config.toml
arch = "mlp_mixer"
horizontal_flip = false
rotation_deg = 10
mlp_ratio = 4
label_smoothing = 0.1
residual_init = "scaled_by_depth"
lr = 0.0024
beta1 = 0.95
max_precond_dim = 1024
batch_size = 512
lr_schedule = "step"
Rows from block 4 of a small segmentation model, named by matrix and row number. Rows with one number belong to one neuron. Each number is 500 + 50 x the weight over its row's rms, rounded and kept within 0 to 999. All counts start at 0. Numbers have three digits each.
After each neuron's rows are labels from the 100 images, of 14848, where the neuron reaches its highest value: "top examples" is what is common among them. Only what is clearly more common there than usual is listed. The data: rendered made-up planets.
# fc1: MLP up (model.blocks.4.mlp.fc1.weight, 1536x384), inputs 128-255
# fc2: MLP down (model.blocks.4.mlp.fc2.weight, 384x1536, transposed), outputs 128-255

fc1.88:551512447550509445543513434604467513531419545458584475458543543527532444494481579421420498468558575426423538497520475452490565513528540486548559562585469486498528518504517492488329570539455516469484512485575433444466494479510514616419577419558445469544518544591513385558479499413494520474470493554558571540465527506501486497529478484546426503510487419421494471549542470510586527466399
fc2.88:539548497483491538366488427483446580374582518567458487580498616495472597551581436594485479465553343440530483436505496509464468538601582545515526516486501520509556483450565486599540478498529475540500440470492523509508459549509536539509504455508450576562576433411485588466504501548457479495514493563470429530496520467492531482487487459381468476480507447527495522488518448421547440482531
top examples: moons: two

fc1.221:432491491509497538435463454534569560485497567453479514637511601474522492489503507507437516553457478557551486424470490529410546575534449410447516491466499433521419445510538441514371476537491458468450409414560472459507471368473379593429528454475547467442526516463500473499465537522577497551535460521553444554525440546495489422478540541488489534544493564504525518462470533539475563493491
fc2.221:549533451437516475438550532357554438497447509566545471518492442513551427510558541505517430520558463423547459479544497419417455521554457555494427575454473544543512536436490528507608478454483492515461468539477492473620567527490584611373485504479479419493477458448434490441414456468454506493486547496476466405493554542523427540475467498476490512524555454436498434502558479529500435548592
top examples: moons: zero

fc1.460:461527446452453514545440464501454487524500494528550485415531498605466625529483547486569480405515506488549598568386476478531475514486492602491471469462477554506474515428458474427446535613489567545514578495553493565525515438484572468533462465456567518493542508463518502504483522476413545579573467490531576442421525619479473437403491545468533486432497455495563493525453547518503532502513
fc2.460:437525522544556529518582545485478494486404466530474485522476582441480431534566497523454537593492551440499438583532472373513519480528490493533518528487495473515471493558548531508562565442494462495538491502452533531551539542538506518536527485504518456551622463530578525531458450587506505487512491499460497560518418360492476482442527501517492470515542547537473538484497477438514445507468
top examples: lava world

fc1.413:400494429439413476481501507429551457484481573446447531496537532491585502489477521459518440523532550574538472565588516497497461465483559490538458539448363584410468508444528442422538459494483496488527447463541496478453488475461501554516565435519440450519459573537497452501480365500518486564449509536493470513526434506425426491439453497525462499504491522505498584417519472538414596497568
fc2.413:429456474499514501424505473580522528443463448482552561476496444541592481452622524504402553503471478582425569487496509546526524522431497531494547502562518423568508508475503583595506476434543505492429451588408407451511515503556455519417510559461493613516522440453440513486525476536543507454484485537435391550557539528515557478423570489581447542489464460471482465498480517544535500508518
top examples: moons: three; rings

fc1.198:465433496513543529552519568486527418467443483400512454460555500563497550533482539477635544532505511479583514524631410506539626512504545487555490499478566488488356453465504465526522463464474489536509573547493523574492493548530459486486499507390484514563445454467561491518513472536428543411478512492528539409489552428483552479454524552500540534551565424517505405478607503541524496488533
fc2.198:473600444451476530438508564597532436464547509509534574567462551470510461530656474585527457469610401585543458529420479533494474537448418540505547454481452536501490526438457548419519538473574511500474486439489518533609503486454404430485515512412482517518461490545455508549490529526512507600540506507559378315452495595489503546498414407458481457491479502528527451410559481481581576557524
top examples: moons: one

fc1.74:456504562543507489530451488461453564546496449486576596520550471559491537479431522471475490485472451428473507462583503529506524532489504568546539411556452530502587475501402450518427429558566559509450508531496417449447563554390591496587539569529464485472468492523428409552471485521464545550434529550500427515393505569600496464560573490490545423526456435451578534499552527516445488563551
fc2.74:503562465465522521455558582511464492559469407450456472457514514518504527517400450588506481494506490598482466504545420273497508520536456474547488498458481508477541520478504547503578555455509498445530547471462508485540496540517449482500529440561555505545552469453512517450432502427496479566494599519478494490518498543572524507489619534554433514493458532496492624484432529437593541419467
top examples: crescent

fc1.536:385486474389444428506529501411464520502549474522537600536540456532542488423541455450485498581550424564468489537578518494482508577450529586495445484578467605459497472478530603630383439535604490462516395389473540501495536503532407555504511569504527462480603497398515533594580479519535538538452460566456505518449468443448480569467433541480440574535489526468578423537510516494531498538464
fc2.536:522538501523510507591514581587530521555459511438463514431430509492605499446459480551532551494499487436570393409492526366425554511535455493466547551503460542465489498419486483401538593536491486455483537532570516420542485548520540508512410540507436569468441567545636471511437547505524438504493537385503496441537531446483444488579514489561523507524497523481434502501468525475515548482517
top examples: rings

fc1.520:489447513473629521386441429503495448525457484480488571582552569494382506499519501552489528389560562484539445503490443397474533507509525519517514576557485405495441479547523472430427493397456504372480474439497434537576551594406593507594476421454457561535463431480537440450463490556473490502403391592521543532513519537485520520429490469497428546447424494547507491561476440532591535511476
fc2.520:490509450515467517580559497358506446505475532456491491490508520497558562497594483462495569506439498444465426512565455429519517557511521470435467533499567553505514476434561448495474472541474504391479428576447483465503455466541445476403560525520507448435535524522473562519531502475482468458572577492461518499567451475401441515525483472513518506494562548482517542476496545547515515485487
top examples: lava world

fc1.498:430552424531516478538576532506518466496545515445516531535519457493496483547496466587485618479533485577525536507598433475445537489480391559534523469507577459475570426540499477505385509513491489496497467650569550518468506431513504453461501535501446586494598470513413524514483498530578544475499549490421548539451560402453453482488470485527532466542490473575450435538591468491579510543431
fc2.498:443476490529509492450424532580530476465477493395476535503529576425520403433528515451506509539465612512518467490498528488540445534413463564527454443462510531465492501467482553528574563511471552508459472493525432478516553467430553534443530523524490450469516471461508464507569497539429533488503529486486401493479508425462595453530520548441539570540494360445516524541547557430497446438594
top examples: full

fc1.754:508438457498540476589526519473477579525549487577522512557554515543492500515560417503506601495556392429453467505521536489545557553417505510609476413463448438490475527566499523443484437533488397536488643425480520488501500513576435545499543492509535462427515492475583462440398475458458413543559465548508423549456568378440518427399445529367443441495577504475446513494563494498546465544527
fc2.754:425616485428519476481530466516558481500472455586524469487477436551514490462496455541504416469392563594553522506451569535446515578453410545448551499518492513451574512464477520507511465544520541468523492597461444490470497526498495414533430518490479481549419562523515399534513575529498616513406606503537476544499457595504467525529452566540581539511358481492498488498422569606427517455494
top examples: crescent

fc1.742:531505435406492526443509353470481512497445551504586391528494445524536509512544544481529573562490467325523476474601511482532516543541431492370564467431496512476514428474579476598503429525428525472548368541542478552591536502539560508393546485508502497533509499465430524484547505390435427525593487492589576499499518498514555463458511496505469540422410369551457461427552457461515575404446
fc2.742:562462520631515499465453549575513483575435485539438577427458494424441522414574451430495497421545483533500590517472535486567468600520507529443537459482452459505510545480469479430553516477478477419469458398468561564405524538518507521375445562492493542563464463484492483468422463573574508513466456462487531512445469513495476440542522545488550508591518581477455572442486493603515461573406
top examples: polar caps

fc1.689:525472550513475456504517501493567552607493513410468407506483520546543596429377409410448539503528439516463465463498413550448498518424455410502490553517497342455428544483403513511495500488502607475555489519520536529495546538465440571502520541566524455411508534523442383542491506449461494540509499517552463460488449449427450426435567544544401514451515502397539508509472571541485516633502
fc2.689:525448506437516466533479566477488497438501511601487513466499493489464588466505552565559419485565547336367537518394489503488614511512481448538419509475604478468388428469441612542447527488418556529395467581496464499478509435532550464556557481527475517462493521466484489526421559493502504407489475460496506534542450484463430482577454480515511475503477480527454498507521439558545463403507
top examples: moons: three

fc1.229:419478483578466567369484517561478509534510434457502463533405463525523555461549536470386479489466510499511477409535406467504455499518613507518511503428361503473489474489492555516516507637518500507494609417549568579479475482526471506341479396461513510490492504525495542537452440485543549449493524512459485498469532466423598482447525440517474511522542521428567552516533482461474506523549
fc2.229:492559521436516480532547502478555479486483512561476511506499459491414461494455548574566506447507555439511473523476326508499410406508516529512466670550504540534429533474512439457464482661474472538488397578508401475496492523435675482474468478441432485564526541433518479523519439551528647466503543477549383486479435533529434435545447474521453407420517436558508479437509587484469512505463
top examples: full

fc1.135:549436535455490491575477641478524479490461459531474480562500441534533500433577452502464534517533430579554466456506476468481391558549467492537498495480569435438474553601439471463402469530565515409425543533484464531432502431558467471561486524529526456462557453514596536563484550568468518558455463523442489563497491547376396525509466468520537496456515540549457437509548480601439551614573
fc2.135:491636480523453466425530511496454454458539480524521454510483557557474502529457482481545564522461529525526456468433550490510611511447528431517495511478438538457546512422474492526640506463475378582573465493466503424491514569522505438514663484540575575515503592501562503490520562440462548425401499490523543509450628464571496569513560584458571539479509531478533581457465476502511443475377
top examples: crescent

fc1.391:511546460475520423559522581465518516481546523509527470451405461561473434601474478445589421540503504503507512519559480444592487536491558407506530491540526428512464467567483546517580565462457507553490507484467439406496510519587500611375565464548537499389478454518415416499516609433500519516534516503562397513518570583523550518489555540551475461496541566402509476612571453523597483505510
fc2.391:487588500556482437541469577582465561433523540508405435467538462519551605471548415484557524505559455491471476481479433505530477540485442575489502476448550486547553455479567451470450426426503425435467539502527504472440444539543507503652541473537453560555563526529486497575509481484528540442545538483435515491483412528482512544495439520446496504486431479550474391433514480555444455552378
top examples: moons: one

fc1.512:486504475522498619480548464515465499442518539471410513542527442553507532606507509499507483475528535429439469551514475592495482547471476643484521500566488541526518472451525453517617447508500463493508431498489561516522513631517511473371471534361530423480505456498456470531525467401481552404494490499471538502470533501423492511498476499520521410438428477535479458543581486561480499573518
fc2.512:542438508397462492429527471435508542502517511568535489519518431463557479466604524460530500529556543526445435361497558480500498428452538482571473430496581473476585504575512462522576532400552432531518621525548498464397472453408434493504428505571525553434554495497410525396545565587491405592491546486485529484495520549526530492550514451465463510515534486429463476487475518517413528411438
top examples: cloud-covered world

fc1.643:493484501522413441503400499478477624482500535548504533462470458528494494538518497501493453405406449486459518476480496464449462503535427500580528508598523474415601491502492469522436455536546509566467480426427484395497492483498527557511549493526510444490544488513550542545446466448459513459484507437480404520533478489384472466510500535482402455519489525416521412529482529449550545519446
fc2.643:481540497449547493504612497532512495485455526461559566477499456553479444490418571539499498493545473441420476488447554561479594555555484357565440574512536426464475423518591598541516451510396584524528465624464498446526507516534446571565457507521517491519451521528483537540468487479490544474495497544533468426527549481489553562471500488497414374472491529463617582461478447443512487465489
top examples: glowing rim

fc1.8:515457400535574478375489454496528467578451542541433436558508517568563403550477510470562482487478473469559418436427498544546604587577414532511473589516547493521426484490550543480441495473533501514501479463467556464452483507542482458580511480396468471474522542435497483541497447506519529532652687542451476567451537530450567417508523426482547484383538550451469488365513473515530477547501
fc2.8:474465489473471565535541566413527517520507551524468532401499460550542562499640522621530469531432594562419572567520475634501499526494473423540493496472476583446527511474502542466450498411478504466473507539523544507514519500497372500475494558470537527519489536475346537494429556530455466418490509499473465527477481545533414529397442490497485559534504590442579450447546481517501577466541
top examples: moons: two

fc1.491:550555554546564522487463449569501486496566534537441525551494506434569502548440375554544527555478433565527516430486526576566469483525614506465459500592474450476434514461520499566470411495504528455498437620507425529454474626479461475478468495456428450460437433461468496507532420474489423486561377509450586489511483599478548527460590476495516504559600469441484529449533477515555429505582
fc2.491:465611492497496483575508525416481563589514565394489480511532526518541481462476497514460467527493531419590527536467448418435495548481509558491510569508542545563535535437452493489489469565571464475533471355532549490571413518471442409404505540515507511511444491552649491551446541462500505475458524552410453548467441532489493433545545504527492459525474537467440545604523531485528471531481
top examples: full

fc1.267:503439484551488501534475530457456528509478579494547561533584491477454556501565400537548519450438477574523428557511606510542502517509522486584567411514502474399371533527543493486491452459474660536523468585405422469400441484503560496469497608441512420500535524533556482480537485418533510430465444434566593535471542441466515442434486565455523481561536448400545565489496595485511523600520
fc2.267:505549446390443510632455505474461467441470493577508505491397468511520516498531551437527447413636554495544541526481410429529539451520471541443499442524387473499489456506503524484430551575451494491460564509590464473551554514472534518586513478504472607538544547523479472483494516552500498509573555541504455413538513456511461505609487449449470518537454482484441414401581542474458475508571
top examples: lava world; ocean world

fc1.200:451565423527534520478542578506442591502536535470493538485465385452519438543557375474472611489527477525485407496563435451468487513480488513466535601455487469601512470497479476580491527433529471543536426455452533452437557489518513424453491525527448426512519489458543436498494539474502577515580559453561503507539549485414467513437542541477449487501578544515505522435461499548511600550621
fc2.200:531507515427554504514549405587512444627498591527498435482522555519568502560591628516441547422477540465570451512571528609574519533457523505506520598573515496429437464469499507408564440464515527428443554486539508524427498525501599487404469517560537475459515474481640453482493483472471465363487584483429517543490424485531509522605510514430530448531503454495469504490555509474489449484507
top examples: rings

fc1.524:469402529556468501497504515492545466484458509543526481475472494513434427556507514477537517659532443473557521481528614501494512582486463419419403515531457463513583515563492509551493445479445631556515460466528501534503619459515408504532495573478452493496476476483525524533576516520482473468489559468529430540526408565482482480435469467615549477489487478524526489373531573565419520545498
fc2.524:520600482523540492514544541537442521549512468503483493438573410608543557466409548484449473376501571525537494497478491413547430571478550569495546482395476488495452517550522524531509484476589447513496528519478485473548430539532471440424472448462551431535509513526505540496506498464516600575544519520519503545553553370518469529577554474469465546562456492511534595564443454461558497471545
top examples: full; ocean world; lava world

fc1.67:427425564491464499469456481534482499537502538471473465466530477581473471587431574453576591538472493480486438509472535538545590525440614477485504458564508489533521481504424457638581508525450492609465534555464505590430584541518512472379476552481411507560510447524539502485469527408450517496545467459517536497526523476468415490452670553490553536468542470431410483479438476515414451578493
fc2.67:466500525522544472519499503561453448413481493575464530569479420464565452471431404425462473521499492502535637539474533419525516477512507517550465505495515513506445498506545529477469480480495514449569502543394461496505391473473586425477477497531594534396401495476451600442542513504479408548496477551541411486501440473420504490393471454462529511544533488497530510471534572477525475499450
top examples: lava world

fc1.226:547472497433449480547531582420478480489450489441529522530511673480450657444536499556522529411427537571615562442497448546499472503483446411463620442588526497505523507548500415510393542484451594490503415454558485559514466500551506464427468455518432519518533443461508485514513537568546492503464462480470437506470526455465494495458502519495482472457520511520468448549596479487549463441480
fc2.226:450431444459448497386534531603449467516611477496493491572527506524467534497458513383392445526511408518526394447464465515605453435500432478489534391554608487546545523633491477479517596527534582594495570521459502515507606501500568527458545509452575502440572461551442532469465424518535461372502445466427489539585519487520472475431520444532527479524409471551550603501515524505516521474558
top examples: glowing rim

fc1.428:594490514487481422525372435467554408553586514548452443633428494551501460492458531512465505484511574506482484577503560598499556535480477605447545443638535552604524545567490541565460430488484512532511615520492510596402468509535506449546525485454538418485495477505459554532449489501543476529490469517420514541468489528420471581537501563463458473478493458550485433506524536409537509447531
fc2.428:458404497480506468459525551546525490490546491455454522531394529478524526552563527454529457576447355502531513522489554424525533490508545586500511512429548470359529489421463570513489499577500573536527491450560550483553515466501552435580539466480419515544522469489561544547469518552463504500449514523509590483462478511502538471472462487509526478551403593439438498467469517429467499500543
top examples: rings

fc1.262:472496508500507553463401566574428450571519491420423452538435537450480508588453482481552483473543572437463474481509421533571502492427633451486511495501471367576556572484483538471405531399585498506513366414511488498479490580486537435488431351516486523466520464471500510457564501585551505524519488545519445460446537564406513486464486508415438502499450456435557431482475523443527478503561
fc2.262:534557552458490508538500452451429548553543545495480585453507454476542569571547513517505546540472444517531455534530467740497511498532470560558541435399489527502533509487572480499528453518496467433473484543456496578521498501447485537512371469418527555485447493557591462481510484428496529454538464471533483522494471432524468491584472485515537460434493527476525514510428421516552392454583
top examples: rings

fc1.693:447552519391504467440483481531509487526513505497486476508502414528524538553442586545518543481523511600511419439386391444458529479482491582498485496470474591482493498548501455487479445486421479438416433536554566524452548506611608527340548484521389476584591463525489497516457528490524541378475441481446419434487503430508494534407493538520485524571535500487526550488469498495468528461396
fc2.693:522422520487497564505522564483473521486571475464535454581511533495468537492466541440458496478455382413497415500604507636550491541578419441497478474549478385524548498455583533488523664490567558485608500475499514449589578456465460513623511490584543556470524524524518430491517464521503485653511498508553479515549505529484460501617516471472506495445507528457664573500484514517558553430540
top examples: full

fc1.726:436500564499465544530437433479544508547496541512512492543485394525419542518549440551495461523548463569508444513533480524478477507512504595460519490650626559538515458488542482575651561462435402443441570475478552432567529539469465523467494459491459496568476513497606557556453471442434508423511518451511467534427455444428579444540506574475575574548508563392527498513460574537468633497471
fc2.726:502450470535530458414542386551488483494469506524505502504462532470618467379493477472455500516515583442478641499508432437543577560507498380522487432491497496496508463586503490445462452523520597509460452505448511455437470508462545505524414494466425485486479476466509508466515492477502545501539481528527544529453518545535556507590492484452505415475483514549479476563494417506419461564584
top examples: rings

fc1.4:487544462462508448477459465478487478567516491502544455564521548488570497460456539461546526574485567509465488472493536473489468513520476489517622418452431554487479462470439515493599541468434523492487434551458534527532604550547508415488432484501446520476518426450440398542544513502533549511465474544522522449513562515516536471339543525517551466463453445396613491516545537528522471496517
fc2.4:485539528486571467443569449591520496537542472557499534536463477594449517459595456474450464463515485551440541459532476529512540537463494490438548491524479449509436508516552473546471474448553491482543525549514465467522477534552462470528486498487499533522453513546602510491499566478499505606495505517475532479485440430492530520461497501524445488484431555528428539475522524460455503492515
top examples: moons: two

fc1.168:424497492508516586531401498438438577397511541453506471463523558537516457575546548516530430420545464573450463525452526501439454524471427543516478548506473487579515511528565463516409545508504416509409504556562511534473490513526566450504407468427496542478504496419488515455474405608472449555465566431451551555417509548502460497488485494474583489483538382507476457458474430556555502520455
fc2.168:447489557666484495520571521507542476528493469580471458507517477450453530511365514500534413517550460413551474495399609514524513499500536543490493533447506434462548448533479433495460510495464458415527355512554498543505521507514637523543378525557472454460529576519505440605511582458489445432520539529511459467527478496474477511497468497508481444527509487492502434571484543467478479560510
top examples: full

fc1.468:497394525532465447374547476441552620463514543549512497519558450536503492475508524548497585478498355538539498482478495443416514453466527429589477516504481556513451499548496505519514471519504474438446497478453499549545409434459488503506523378451505537425511485481509543442441573520524504507512435474517385456456447591510496520527493529416500413530496375441496446587442534486541561570489
fc2.468:500396451477511477534523470545490511482472412476435491546492464526487491500367499453471466522442519529409572519584507497495461535529407388520491502574519450539468432517511493545425500518442543547513501536561496506523457491468509510499454559457569498504490529557496541479508552508494553542519499542459513510516523476486466489494445510525508518466506408592555543526461461475520477464563
top examples: lava world; ocean world

fc1.386:496591440569542362462496487485513444459574553491454603463493549453575474412512576459487515513541475528537512524516531538534494516494479534501528460414452495537481459470419461496478477499495532416493440528435425540438506535504438459496490537474519493492535485545486482500527512548543512553439503517480420490493512580419484472472441390360503460476455546511563474455561486542502485580484
fc2.386:548541591472506504443466526592495573543514532476551491523479449547498488510609507451491557447514524456420462469458479532452510512540511457483542514520499488565434502506586476540558494417456483596525573556498503461486545535532422486515553478493430491492490475535499541497529639452456527538474523513612589496420458408523502495538533584517459543457482531538415554444527572480507489422483
top examples: moons: two

fc1.19:517427420490526581542444439395462552562451402546475491554509472568448442577546534546540494447487517510461438447527504472513426557513485567558602605533497421475550431449547559596514443499535602506417358441512492583533609502544522483462505472525555407458467455498479474447505480472445506473470493517499528463427503550454493520552615503461533448526474470481567482330489491453475517405596
fc2.19:470499538430511491347527563642528413555551526476497493448541507544637487529580500529556468480510554455419457481421443452509543422493416467545469569469575418552560420438471596540569491454484445554474477548502439518443412467425393517548617435482493520470492529398353456509449458527469474545511480509584561521497466499437528482507418512477523506521505425433472515507596512546476484529480
top examples: moons: two

fc1.419:498502528469474485546464425526524491539448578520508448503594537455505478496463464531484523526602535397439512552522457492481465540462498473436528538511479488451459517389510533498419455461532493456514372527506502496491621514495448522486540510494509397673553446571502466479439543367516516547512594528503529521499528408495466566455504530549557480517530382460540401485545512594555479449552
fc2.419:451513562505478526480539476509551498532494497499524551471586456485450463461638574598546489458536454556611468587447530558560456474579497515483479522523423405521509538527476533448491482462447496574400539498480531568517443428452446506481465512560484447478496513454424560494544535502512516536493467444446483502514529458449474496462595503424471472524517566500549573547441549576519561477462
top examples: moons: two

fc1.457:488577459583490472496462553532451523494516488507504491478480549488453558480494509594596518435443531497565508557417434434475518545527483561460437505471402459416449566522496515472468535497449581498483500478535409450508443537467547456611493497484540527474502479457570529533525492546374556475490417568501546423509501467569499513427464543447498555433482456478482460508506448486505538539532
fc2.457:520476520431532479460555432484516508541451527579445530505531557475480527585582408473487532556522493493509483521542468421530464529520472540487509460482526508480510504437487509439457472516517469482523455594465568543502513512568555517405549471546470466530511490524538466519515449491477498519513531475492559599520510480406408446483552431512502474573477455477507517490461517541606454522463
top examples: lava world

fc1.225:522496463551505512503492462514502586408449607519463541495519473629479526461503505547541535505476488480511581524409472584566461511462508526535440526536512501468450508446544499525503516520494521488519530514502483532446486450606478449440523463459515492492485537535491409491552566595472545542504559496376416448507531561513522532557425494451576483547460460446469378457486453559481595481480
fc2.225:567464459388508453597519530465524479508395487466546440519504483429534523547509450384471528533554541512545523547494556556470645498429386514493507495473503529518528555416471481512477385500508542657461408492494500458647480505439480542491541475482597573485424531473486456516560444487489493560510564460413395483559475508436496512583543490482502451464524481481593560578529437501562598465474
top examples: lava world

fc1.87:540531461429473524534586377509518525431487501498571529480482464506541560468551414548570522432500480407492478439432444540493452527486516474417501427521579581455432512473588550544430505473451515440512534512507470502523473546518436500399475447445499577494522578510461580487484543481407532558458451454507504411518605526405529549555489467449514537399570413554514358474472489445500624547498
fc2.87:430483543436437483514491637510500454459465527577585598544554533451504418506619522515560475463500510512524463524512453525483614458480505546554517475546410455490599518551489534561474476537416466566468418517485547502594501592524458517502455476456521559543550511490358496462559465606551510486531508534484476488527527498426481500415466502456520522536486509480576563374535544484539508517513
top examples: moons: zero

fc1.227:495557555593502571500506399602519410475429497463463490546598449558549469451515505498453515377525532546520477537476478468449508493436492507429443553476582586497573516519490486404379473442533514486522557440571524474456507524494497458452464528408497564522479507549521489497463467533486548490465516474498515511534465594445472471379448498514414520569482464445417498410562494508503560457412
fc2.227:425465523495481447532540550579551513551359500533452512517455543533495518492499529535522485499545560551473487427448540538453530579458502505519485597545511461401592551418530569531474447494512527463458405531493422517565385468640567473522556487505566464428501528470525473510484435488468450494529453501478392415483438551480498489563528560485553491520567582505531494539545417498551567508543
top examples: moons: three

fc1.71:509539559453457506493510472509397560422535477448571467458575492505439501510522528497440518572531559528402552506466535499391557466447513516586391488525450530484510506474365419492605565491448521476604552508580512622540504488483444552608521430447525545523490534628428548417529459448433498434530564505514539476460504480483445542421380599569401497429594507518593495561525512519522464392479
fc2.71:450460507505536512497471468458548469513568467599505504515543476543524596465528522533425509440445393555499509406485499611493514537516567524430606509473549508545427503501527503506479517514594523515497529512489523429582529494460502457412550571481498432447539495472508530561553562530515566562493472487495499456512508443557589533500465519463476575536464458442552530487468470453501464485541
top examples: moons: three

fc1.727:493596527547516503543539556492427460535500572529532452478487559481494531503555534431476481445512470502535506437447637420506446502427412441593415498504492503530529448524513483496512560591501376530498520483430510459441503501534528562562589443401507556443526542503530564591438435503569485513520577570525479484552521466397533563438505550523447507443388546476470415481456490519576540489529
fc2.727:489410453484486490513509428475484510465408501463541504541494465471482504525489493479526496536454489547617566452491459453501487478512501553488490485534569486434435501529475454503490425459515541548435492525534437480442475456502502543505522564503525499553536531477516489539505523556469490412547441480553453492511434491490434499448463502503596468522544422560502499514533567497444469542455
top examples: moons: one

fc1.337:545561480537528492473438417457535421440560463400525488520410482485438551528553522422525524515392528479458580479493486596498500486537569455571507492537519506510500401464496478502560446535479487465428473528464509480586468541470449505477551413480581506460472542475523543495493512460493542425510501510501472508494523412505569536489502564546392441425511531522573491477458492423535511453604
fc2.337:502494447537492467510515468523464484455501531482527458471456534565462477497511487492436483457569606432509480523467492526575516555490401474569493499518560534512481463505524493466546563554557461404445508497546543490612572497472536517550462505416390508441525462525432534585437489543552528451478496541523524403567523595479528518430483400504455437477458448538520437478568492535475568592470
top examples: full

fc1.730:482453544646444477523536493549429573511473418510524513529616487493513561471464452436571529559498587523503545596608429375514315506518473446535396500487462478463498505524468473506533385609509506489528525491498431436473505538541580485502463495466449596470493433498540485482466534543521542513484495557509522520460543480504580553444491583412502476551479505505461494435523499461515499513416
fc2.730:489539547479482465497500473482466450441536493553588513521462549507513478558501474560512549432503527496479495491415418544469532465452486491498526483544492400543506436552441409491542531427573469449417505500507451546488426464543490580506443461424515446538536528489582566572514566531505553563517510616471526453491431439528474491656441519590500480493500499502464526514457548541506525536402
top examples: moons: zero

fc1.288:484539466603610450504513469493494469480465564577484581487544509574566588480550447536507510381540469550430442507546522469426487525527527483519525466427480430515526546456538495522418466507493518591483455529570521520513512508498510532614476459515513485580414546557451558486443457493570514554549446566468478510475525420528502514539508509465543500509562435312452587434519440521555571498464
fc2.288:531465489391518497535517613522548501456463469468383481514480405451476513507590466434468566507532527465542464449479354459469502519447500548488552564669581514501559514471516548480530424515449468546498514518450558438569419524482475530519499575486462470386503505515546475436551481587562438626537630566518454470516374510496487489553594427482508495527455491550503523508499503527497436474510
top examples: ocean world

fc1.105:526523440459554517523517508584496599503535565513492452539506451485563492481495490430447571524507589526385525485498440512534472538591498453517465550501468498495404567455516400339567420523451624463522495448581561468415573499516508607483517462519561415465529522475477338588466457547520519590483543484596516501473482528468467464453474552622456465532405516545473399534575450579508464529468
fc2.105:488551525501552564529497471514451454543510478483496571504572560485472537529639468519549509493520492529429546518512461571537424481501514539457416523489503547424450481439572493487443523485475574481468411560493478540540501553540437461448596547542568537533569468410448494529508502525493490549514436450506497467510516642476517498502513484434435523461501546407533462624434512532499455467503
top examples: moons: three

fc1.126:459494483521464477488497459465504511445584522539562488502494467454493581488489513549491541338515388469413451523421490473508541508484527486634431481499417595515440570494541539513547460506503440441420531458542462501586451479547529485546563501444556417468552534448510514495396556532462553473494540534510425508519610545495537503493425576429543417487473478373563416540538483504515508544467
fc2.126:575439492402467523522516555489451560451423447552454508499559542513498511510544522475533460531507548481490500512512469449535505568531371442518529495588589465568440420555540479544440389469467515551477520554455527530495537426461422502549463498411412538516532568561482474493536502529519532574489552572446514494590390491476526524543525529563495573540548520592468572491472514451565482443539
top examples: ocean world

fc1.541:490562413458481517336461444502519431487544454533541415499512473545522462351561479550507585481493525499439487603458477465482514540520472536398452461557557495533558517507502598501459492639506521445481594423588540472466403530517419592502384469581495362555579479552422502529525511588456519490511491511493400471503475419406534518521459443521521490448535430363577457473506440566436531589461
fc2.541:556527581524510456613601507436537505594506513400544520495487462521466513560358476494448454522534496448429440515642436483550470460541544437476467453524555548485446409623552478491422463487520515504507477564462505526581530557457511356699482500448490503408383573488512501533434561488588553607524509561447521404455496475468472514491466545473428509480519510494464410554475441456558476577492
top examples: moons: zero